Weights of a small multi-label image tagger: 3400 steps, trained on dead-leaves pictures: piles of overlapping shapes.
Rows from block 8 of a small multi-label image tagger, named by matrix and row number. Rows with one number belong to one neuron. Each number is 128 + 32 x the weight over its row's rms, rounded and kept within 0 to 255. All counts start at 0. After the name is the row's rms in percent of the matrix's.
Before each neuron's rows are labels from the 100 images, of 14976, where the neuron reaches its highest value: "strongest on" is what is common among them. Only what is clearly more common there than usual is listed. The data: dead-leaves pictures: piles of overlapping shapes.
# fc1: MLP up (model.blocks.8.mlp.fc1.weight, 1536x256), inputs 128-191
# fc2: MLP down (model.blocks.8.mlp.fc2.weight, 256x1536, transposed), outputs 128-191

strongest on: mixed sizes; circle; pentagon
fc1.75 090 [123  98 184 181 140 158 117 131 165 109 103  88  92 156 170  95 193 116 121 156 135 123 145 131 142 144 169 114 118 101 121 118  36  99  99 145 213 157 106 109  81 143  94 124  86 115  69 113 151 149 118  65 198 133 152 103 165 184 144 103 132 134 148 124]
fc2.75 102 [194 153 116  88 107 124 137 176 133  94 113 110 151 111 112 121 158 116 187 119 107 109 169 116 162  98 136 148 125 172 196 133 141 171 123 110 103 116 126 120 134 118  92 152 127 135 101 218  89 128 135 133 121 128 121 147 117  36 130 104 147 109 125 148]

strongest on: flower; shaded; large pieces; palette: grey
fc1.495 095 [154 163 136 129 142 146 134 113 127 132 113  85 165  81 165 115 109 125 140 121 131  74 159 113 114 106 106 146 117  80 176 112  93 188  90 166 162 136 137 161  82 123 107 150 158  87 151 150 157 175 132 125 205 123 174 173 129 107  77 124 146  93 144 148]
fc2.495 129 [120 126 110 138 167 161 165 164 134 137 185 168 107 167 115 113 103 176 131 122 117 115 130 157 112  95 133 137 190 148 138 159  79  90 186 116 118 118 107 132 131 199 126  99  75 135 108 135 114 125 146 158 166 142  96 148 148 132 133 176 131 124  83 133]

strongest on: mixed sizes
fc1.18 092 [ 89 101 183 123 112 102 107 123 169 113 125  93 124 105 161  81 137 119 106 147 116 173  98  99 127 123 189  52 118 169 112 111 113 110  90  76  71 116 134 132 124 144 130 150 114 107 152 183 153 129 121  67 168 123 184 135  90 106 158 155 199 124 112 149]
fc2.18 070 [146  86 138 147 148 197 100  84 101 108 132 168 114 130 110 148 116 108 202  95 195 116 116 118 162 109 116  94 142  95 169  91  96 144 150 104  92 146 114  89 117 133 102  87 167 133  98  95 133  95 159 189 114  96  94 192 171 176 111 108  92 179 157 122]

strongest on: mixed sizes; frame
fc1.26 102 [118 128 165  83 113 133  87 136 114 182 139 119 189 122 145 150  88  63 155 102  92 117  99 112 138 168 116 106 168 149 157 125 163 113 147 119  92  86 128 123 106 143 103 144 144 135  82 125 129 139 135 108 170 154  81 157 135 116 147 193 131 157 129  85]
fc2.26 079 [130 134 118 156 160 118 126  83 172 145 111 149 120 141 117  83 110 106 129 136 177 156 157 108 113 179 126 143 119 108 195 119 150  50 107 127 166 130 100 153 169 164 122 189 106 127 150 167 126 181 133 103 173 101 169 103 136 102 149 135 118 118 152 150]

strongest on: shaded; gear; warm
fc1.744 115 [142 147  80 135 108  40 122  73 118 100 138 138 161  95 146 161 116 113 107 174 137 106  69 147 147 126 104 117 118 121  91 160 109 104 129  50  85 111 132 108 131 160  91 116 182 137  95  98 112 146 104 105  73 136 123 133 132 123 121 112 176 121  72 174]
fc2.744 068 [115 150 156 153 155 189 165 166 113 156  92 111 108 145 148 110 100 147  69  67 151 132 112  98  97 155 113 171  99 139 139  58 194 174  90 185 146 137 113 208 150 108 136 175 172 157 163 147 146 151 145 105 145 126 153 151  87 116 120 110 115 119 183  95]

strongest on: shaded; bar; grey
fc1.54 114 [205 151 152 172 156  87 166 125 110 100 115 117 117 128  94 148 164 134 125 144 153 149 125 100  91  95 186 172 136 144 111 166  71 128 120 173 102  88  94  98  89 210 137 161 151  97 173 110 164 145 139 198 127 106  87 106 115 126 127  92  69 127 115 199]
fc2.54 085 [119  85 140 101 126 191  51 104 135 132 157 150 209 113 140 136  99 114 116 115 134 147 119 162 102 116  64 140  75 125 183  76 147 124 130 144  89 130 155 154 123 109 118  35  78 141  90 113 126 107 129 114 131 173 155 174 143  86 151 158 174  90 137  69]

strongest on: shaded; textured; circle; vivid
fc1.416 093 [ 83 106  74 164 123  86 108 136 105 112  82 135 178 161 161 102 172 130  76 204 120  87 122 141  95 132 136 111 128 167 137 136  92 136 190 149 149 173 128 114 132 142 154 132 161  87 110 172 140 170 129 126 158 160 116  99  91  76 140 120  69 128 107 107]
fc2.416 061 [105 127 140 147 151 107 148 143 178 176 173 134 116 108 134 157 153 158  95   0 171 170 137 144 140 130 133 121 146  88  93 134 167  96 110 179 113 110 121 177 148 170  99 105 110 133 125 134 112 146 101 105 143 105 128 151 117 139 127 165 159 159 161 172]

strongest on: textured
fc1.672 105 [167 139 145  93 146 189  71 123 129  81 134 118 114 128 192 173 112 176 132 219 182 130 106 176 125  91 125 173 109 126 138 125 175 106 198 126  99 144 120 162 138 130 130  89 165 246  91 141  66 160 135  93  75 123 130 154 108  84  50 122 115 137 141 107]
fc2.672 068 [104  81  94 163 102  64 164 101  75 131 138 113  98 179 112 106 103 104 118 114  97 126 134 154 112 144  60  89 110 126 141 156 138 139 128 110 162 133  92  95 106 118 113 138 115  77 185 164 151  91  93 118 206 126 155 141 132 132 176 157 151 145 111 101]

strongest on: flower; mixed sizes
fc1.265 107 [159 121 179 155  85 121 141 108 108 126 104  61 167 173 120 168  67 150 168 136 124  61 144 135  81 141  96 145 130 126 150  59 153 122 172  89  73 129 120 129 146 122 149 123 171 155 168 137 107 146  65 109  97 147 130 127  87 145 167 116 147 105  73 171]
fc2.265 094 [ 95 112  92  97 154  86  99  92 173 159 128 175 184  48 172 103 180 100 119 103  65 185 145 109 124 145 146 156 110 147 122 126 105 114 136 113 175  68 166 178  78 118 140 100 106  93  85 132 140 147 125 169 161  96 132 174 152 197 146 164 113 110 140 101]

strongest on: aligned; ellipse; palette: dark; rhombus
fc1.144 095 [135  81 133 115 119 129  98 237 147 169 164 158 192 173  73 129 109 148 141 122 175  91 185 134 104 132 154 123 137 142 128 187 207 140 109 133 139 136  78 114 136 121  59  87 117 116 161 126 118 179 148 118 126 119 108 152 167 103 137  91 108 124 182 119]
fc2.144 150 [128 150 144 122 138 114  77 117 119 113  56 118 184 163 149  61 131 157 143 141 179  91  32 133 113  83 119 161 120 142 146 174  97 163  96  80 124  98 108  97 137  49 123 125 127 142 153 205 130 144 128 121  95 114 219 133  85 115 139  97  96 159 127 168]

strongest on: shaded; earthy; tee
fc1.531 102 [126 130 186 155 119 163  58 130 116  79 137 187 141 123 124  96 122 181 145 141 156 119 103  95 128 158 169 126 110 140 150  72 124 112 187 168  66 151 118 118 183 144 128  77 157 147  88 138 144 177 118  97  89 128 169 108 157  77  89 180 100 144 140 156]
fc2.531 053 [112 118  60 155 120 141 144 150 161 135  81  97  84 112 111  59 129  92 121 115 153 106 139  87 124 128  92 109 120 124  93 104  98 132 161 145 192 157  90 173  84 124  61 151 160 143 175 130  91 108  72 154 137  50 105 151  85 153 180  98 171 146 169 108]

strongest on: flower; star
fc1.9 092 [141 134 140  99 150 121  98 120 110  97  84 105 130  94 148 134 188  53  64 140  94 165 163 144 118 139  79 153 105 154 136 175 122 113 102  82 118 104 138  69 132 163  73 145 145 148 139 130 171 188 149 140 195 111 109 137 114 216 116 163 138  58 141 143]
fc2.9 222 [128 115 145 161 131  65 141  97 103 134  92  51 118 116 139 192  80 168  99 105 123 113 123  94 110 117 141 128  82 168 161  55  98 140 121 153  93  82 138 162 118 140 128  91 115 142 174 101 173 116 166  89  82 123 132 146  97 152  66 108 115  82  78 134]

strongest on: textured
fc1.134 099 [ 86 168 143 139   6 156 125 143 104  99  66 145 114 138 152 118  58  82 127 135 127 155 135 126 163 169  98 122 154 149  92 180 108 159 101 169 115 135 117 143 114 157 159 138 146  89 198 127 162  88 100 119 130  93  92 154 137 150 202 160  98 127 131 166]
fc2.134 064 [ 84  81 146 134 123  63 134  83  88  80 191 108 156  87 133 151 164 142 175 195 147  69 160 158 154 124 132 131 108  92 199  78 149  89 106 108 135 129 132 149 127 163  84 112 175 169  93 159  81 175 118 132  92 137 140 143  96 108  96 123 122 109 113 137]

strongest on: aligned; size: large; bar; ellipse
fc1.350 103 [131  82 117 135 134 162 115 170 118 130 111 146 158 160 122 109 134 127 147 156 135 169 125 109 143 162 170 124 149  92 113 141 145 111 143 145 161 104  70  96 136 154 130 125 172 140 118 111 137 159 164  91 139 119 137 121 157 100 121 168  82 204 122 114]
fc2.350 061 [176 142 195 113 110 120 123 117 130 135 103 163 137 116 196 140  96 116 144 110 147  73 184 114 124  74 134 135 106  66 156 135 143 129 120 137 103 112  67 117  98 142 134 168  91 170 119 135 108  65 117 185  82  95 108 163 110 130 126 154 131  80 152 162]

strongest on: mixed sizes; aligned; grey
fc1.507 100 [124 154 142 119 118 127 125 152 110 117 131 120 139 176 189 138 120 113 127 136  82 124  92 107 131 151  98  93 162 142  54 169 147 148 196 119 144 109  93  60 132 106  99 185 176 122 135 100 127 114  81  73  83 106 166 140 121 118 162 102 135 134 170 108]
fc2.507 081 [ 92 122 125 102 159 129 124  67 171 138  74  97 139 129  95  92  98 148 120 123 122 102 132 145  88 105 152 106  96 146 167 116 127 136  75 161 138 188 188 140 128 128 157 128 112 110 109 191 134 225 142  98 170 155 153  99 128 183 112 195 126 162  77 155]

strongest on: mixed sizes; grey
fc1.373 104 [141 140  96  86 137 180 140  78 123 157 147 149 187 125 152 115 156 113 122 138 165  99 125  92 143 139 120 129 139 112 156 101 153  97 125 115 143 102 142 138 109 127 166 189 133 113 191 124 123 141 122  90 120 149 106 132 110  63 172 140 184  70 117  75]
fc2.373 077 [ 94 125 167 165  96  30 169 129  94 121 114  75 121 124 109 152 124 171 136  51 136 108 107 189  89 146 112 146 136 134 130 186  83 181 131 150  86 133 114 168 132 133 112  59  97 143  83 131 145 148  94  89 138 147 170 120 133 119  87 141  89 175 151 105]

strongest on: flower; large pieces; shaded
fc1.35 095 [132  79 114  93 157 175 185 167 126  99 125 128 105  92  91 173 131 133 115 138 140 103 103 156 127 131 188 118 179 162 109 152 119 127 129 123 128 101 137 125 125 186 163 103 149  74 169 101 179 146 100 202 169 152 187 112  79 148 174 125 114 106 180 169]
fc2.35 093 [141 141 151 124 151  54 117  69 170 118 120 124 108 124  96  99 136  79  76 139 114 154 156  75 196 118 140 117  97 106 185 147 155 138 122 122 151 133 166 121 142 138 139  79 158  43 119 154 129 127 125 122 185 154 116 139 162  85 158  59 102  81 119 107]

strongest on: mixed sizes; tee; crescent
fc1.540 097 [136 151 110 125 169  99 137 164 141  61 132  59 157 158 199  87 155 110 118 129 120 114 106 121 163  69  45 140 178  88 120  85 122  80 131 131 134 105 167 104  93 189 130 134 155 134 180 118 169 107 143 151 138 109 128 170 140 160 127 122 135  70  89 122]
fc2.540 088 [103 148 139 105 169 110 139 112  82 188 134 108  78  89  96 131  98 117 164 180 160 152 203 113  77 166 142 123  92 104 166 149 113 127 135 126 115 150 141 181 139 105 107 128 146 125 150 129 110 109 128  69  95 151 142  50 142 119 196 137 141 173  95 124]

strongest on: mixed sizes; grey
fc1.226 089 [ 97 103  96 108 183 117  95  98 154 107  93 127  82  99 135 122 177 126 147 157 131 182  60 119 108 149  77  89 121 171 163 121  91 136 116 137 136  66 115 107 125 148 131 148 129  63 136 113 115 190 100  78 215 149  79 123  76 155 128 108 163 150 191 110]
fc2.226 103 [181 172 181 152 102 137 131 136 133  84 143 104 149 148  89 142  76 119  75  81 142  83 198 107 140 136 165 120 108 123 128 125 118 190 123  97 109 115 105 109 161 139  83 185 114 105  63 209 128 115 148  85 147 150 157 101 170 152 160 122 144 158 114 142]

strongest on: flower
fc1.249 096 [126 154 110  97 131  91 112 173 141 149 100 103 126  68  38 142 154 181 132 120  72 153 155 105 177 175  82 131 162 138  97 119 111 152 131  94 165 159 157  78  86 162  76 139 151  95 188  96  86 115 149 145  99 128 132 145 136  90 201 116 172 112  83 149]
fc2.249 095 [108 199 145 113 142 126  96 138 144  97  94 154 179 157  56 156  66 109  92 154 152  87 165  90  95 129 162 130 114 126 144 173  88 105  78 145 137  87 142 115  72 117 121 125 112  94 125 116 150 137 131 101 168 113 155 119 233 150 162  86 125 124 143 154]

strongest on: flower; large pieces
fc1.6 100 [116  97 121  86 147 209 145 166 150  74 151 153 100 193 135 145  82 126 107 122  95 175  86 137 156 117 134  97 110 155 160 108 101 103 106 149 166 168 117 214 107 168  84 124 133  96 159 191 110 111 153 203 132 150 176 139 147  52 142 114 164  89 159 131]
fc2.6 114 [163 157 119 126 149  64 111 125 123 143 154 141 107 161  90  89 127 136  80 140  96  81 177  78 128 117  92 116 165  97 134 214 138 167 122 135 158  26 129 105 144 107 102  88  86 141  98 121  90 162 166 118 148 148  91 101 137  96 108  88 144 126 115 114]

strongest on: textured; earthy
fc1.701 106 [135  62 133 154 101 151 195 138  64 124  99 140 199 176 157 104 111 124 108 132 165 124 171 146 146 171 191 100 155 124 180 198 167 129 116 145  92 132  85  91  89 125 100  64 104  97  88 142 122 105 113  86 168 182 106 134 160 158 110 145  89 135 113  91]
fc2.701 061 [168 122 132 104 158 140  60 112 103 136 139 126 165 138 122 143 145 119 133 119 116 115 100 158 123 149 109 141 115 116 111  81 102 143 133 132 166  93 132 103 185 161 152 189 139 142  73  70 118 117 100 162  70  93 100 106 147  75 153 132 134 140 194 160]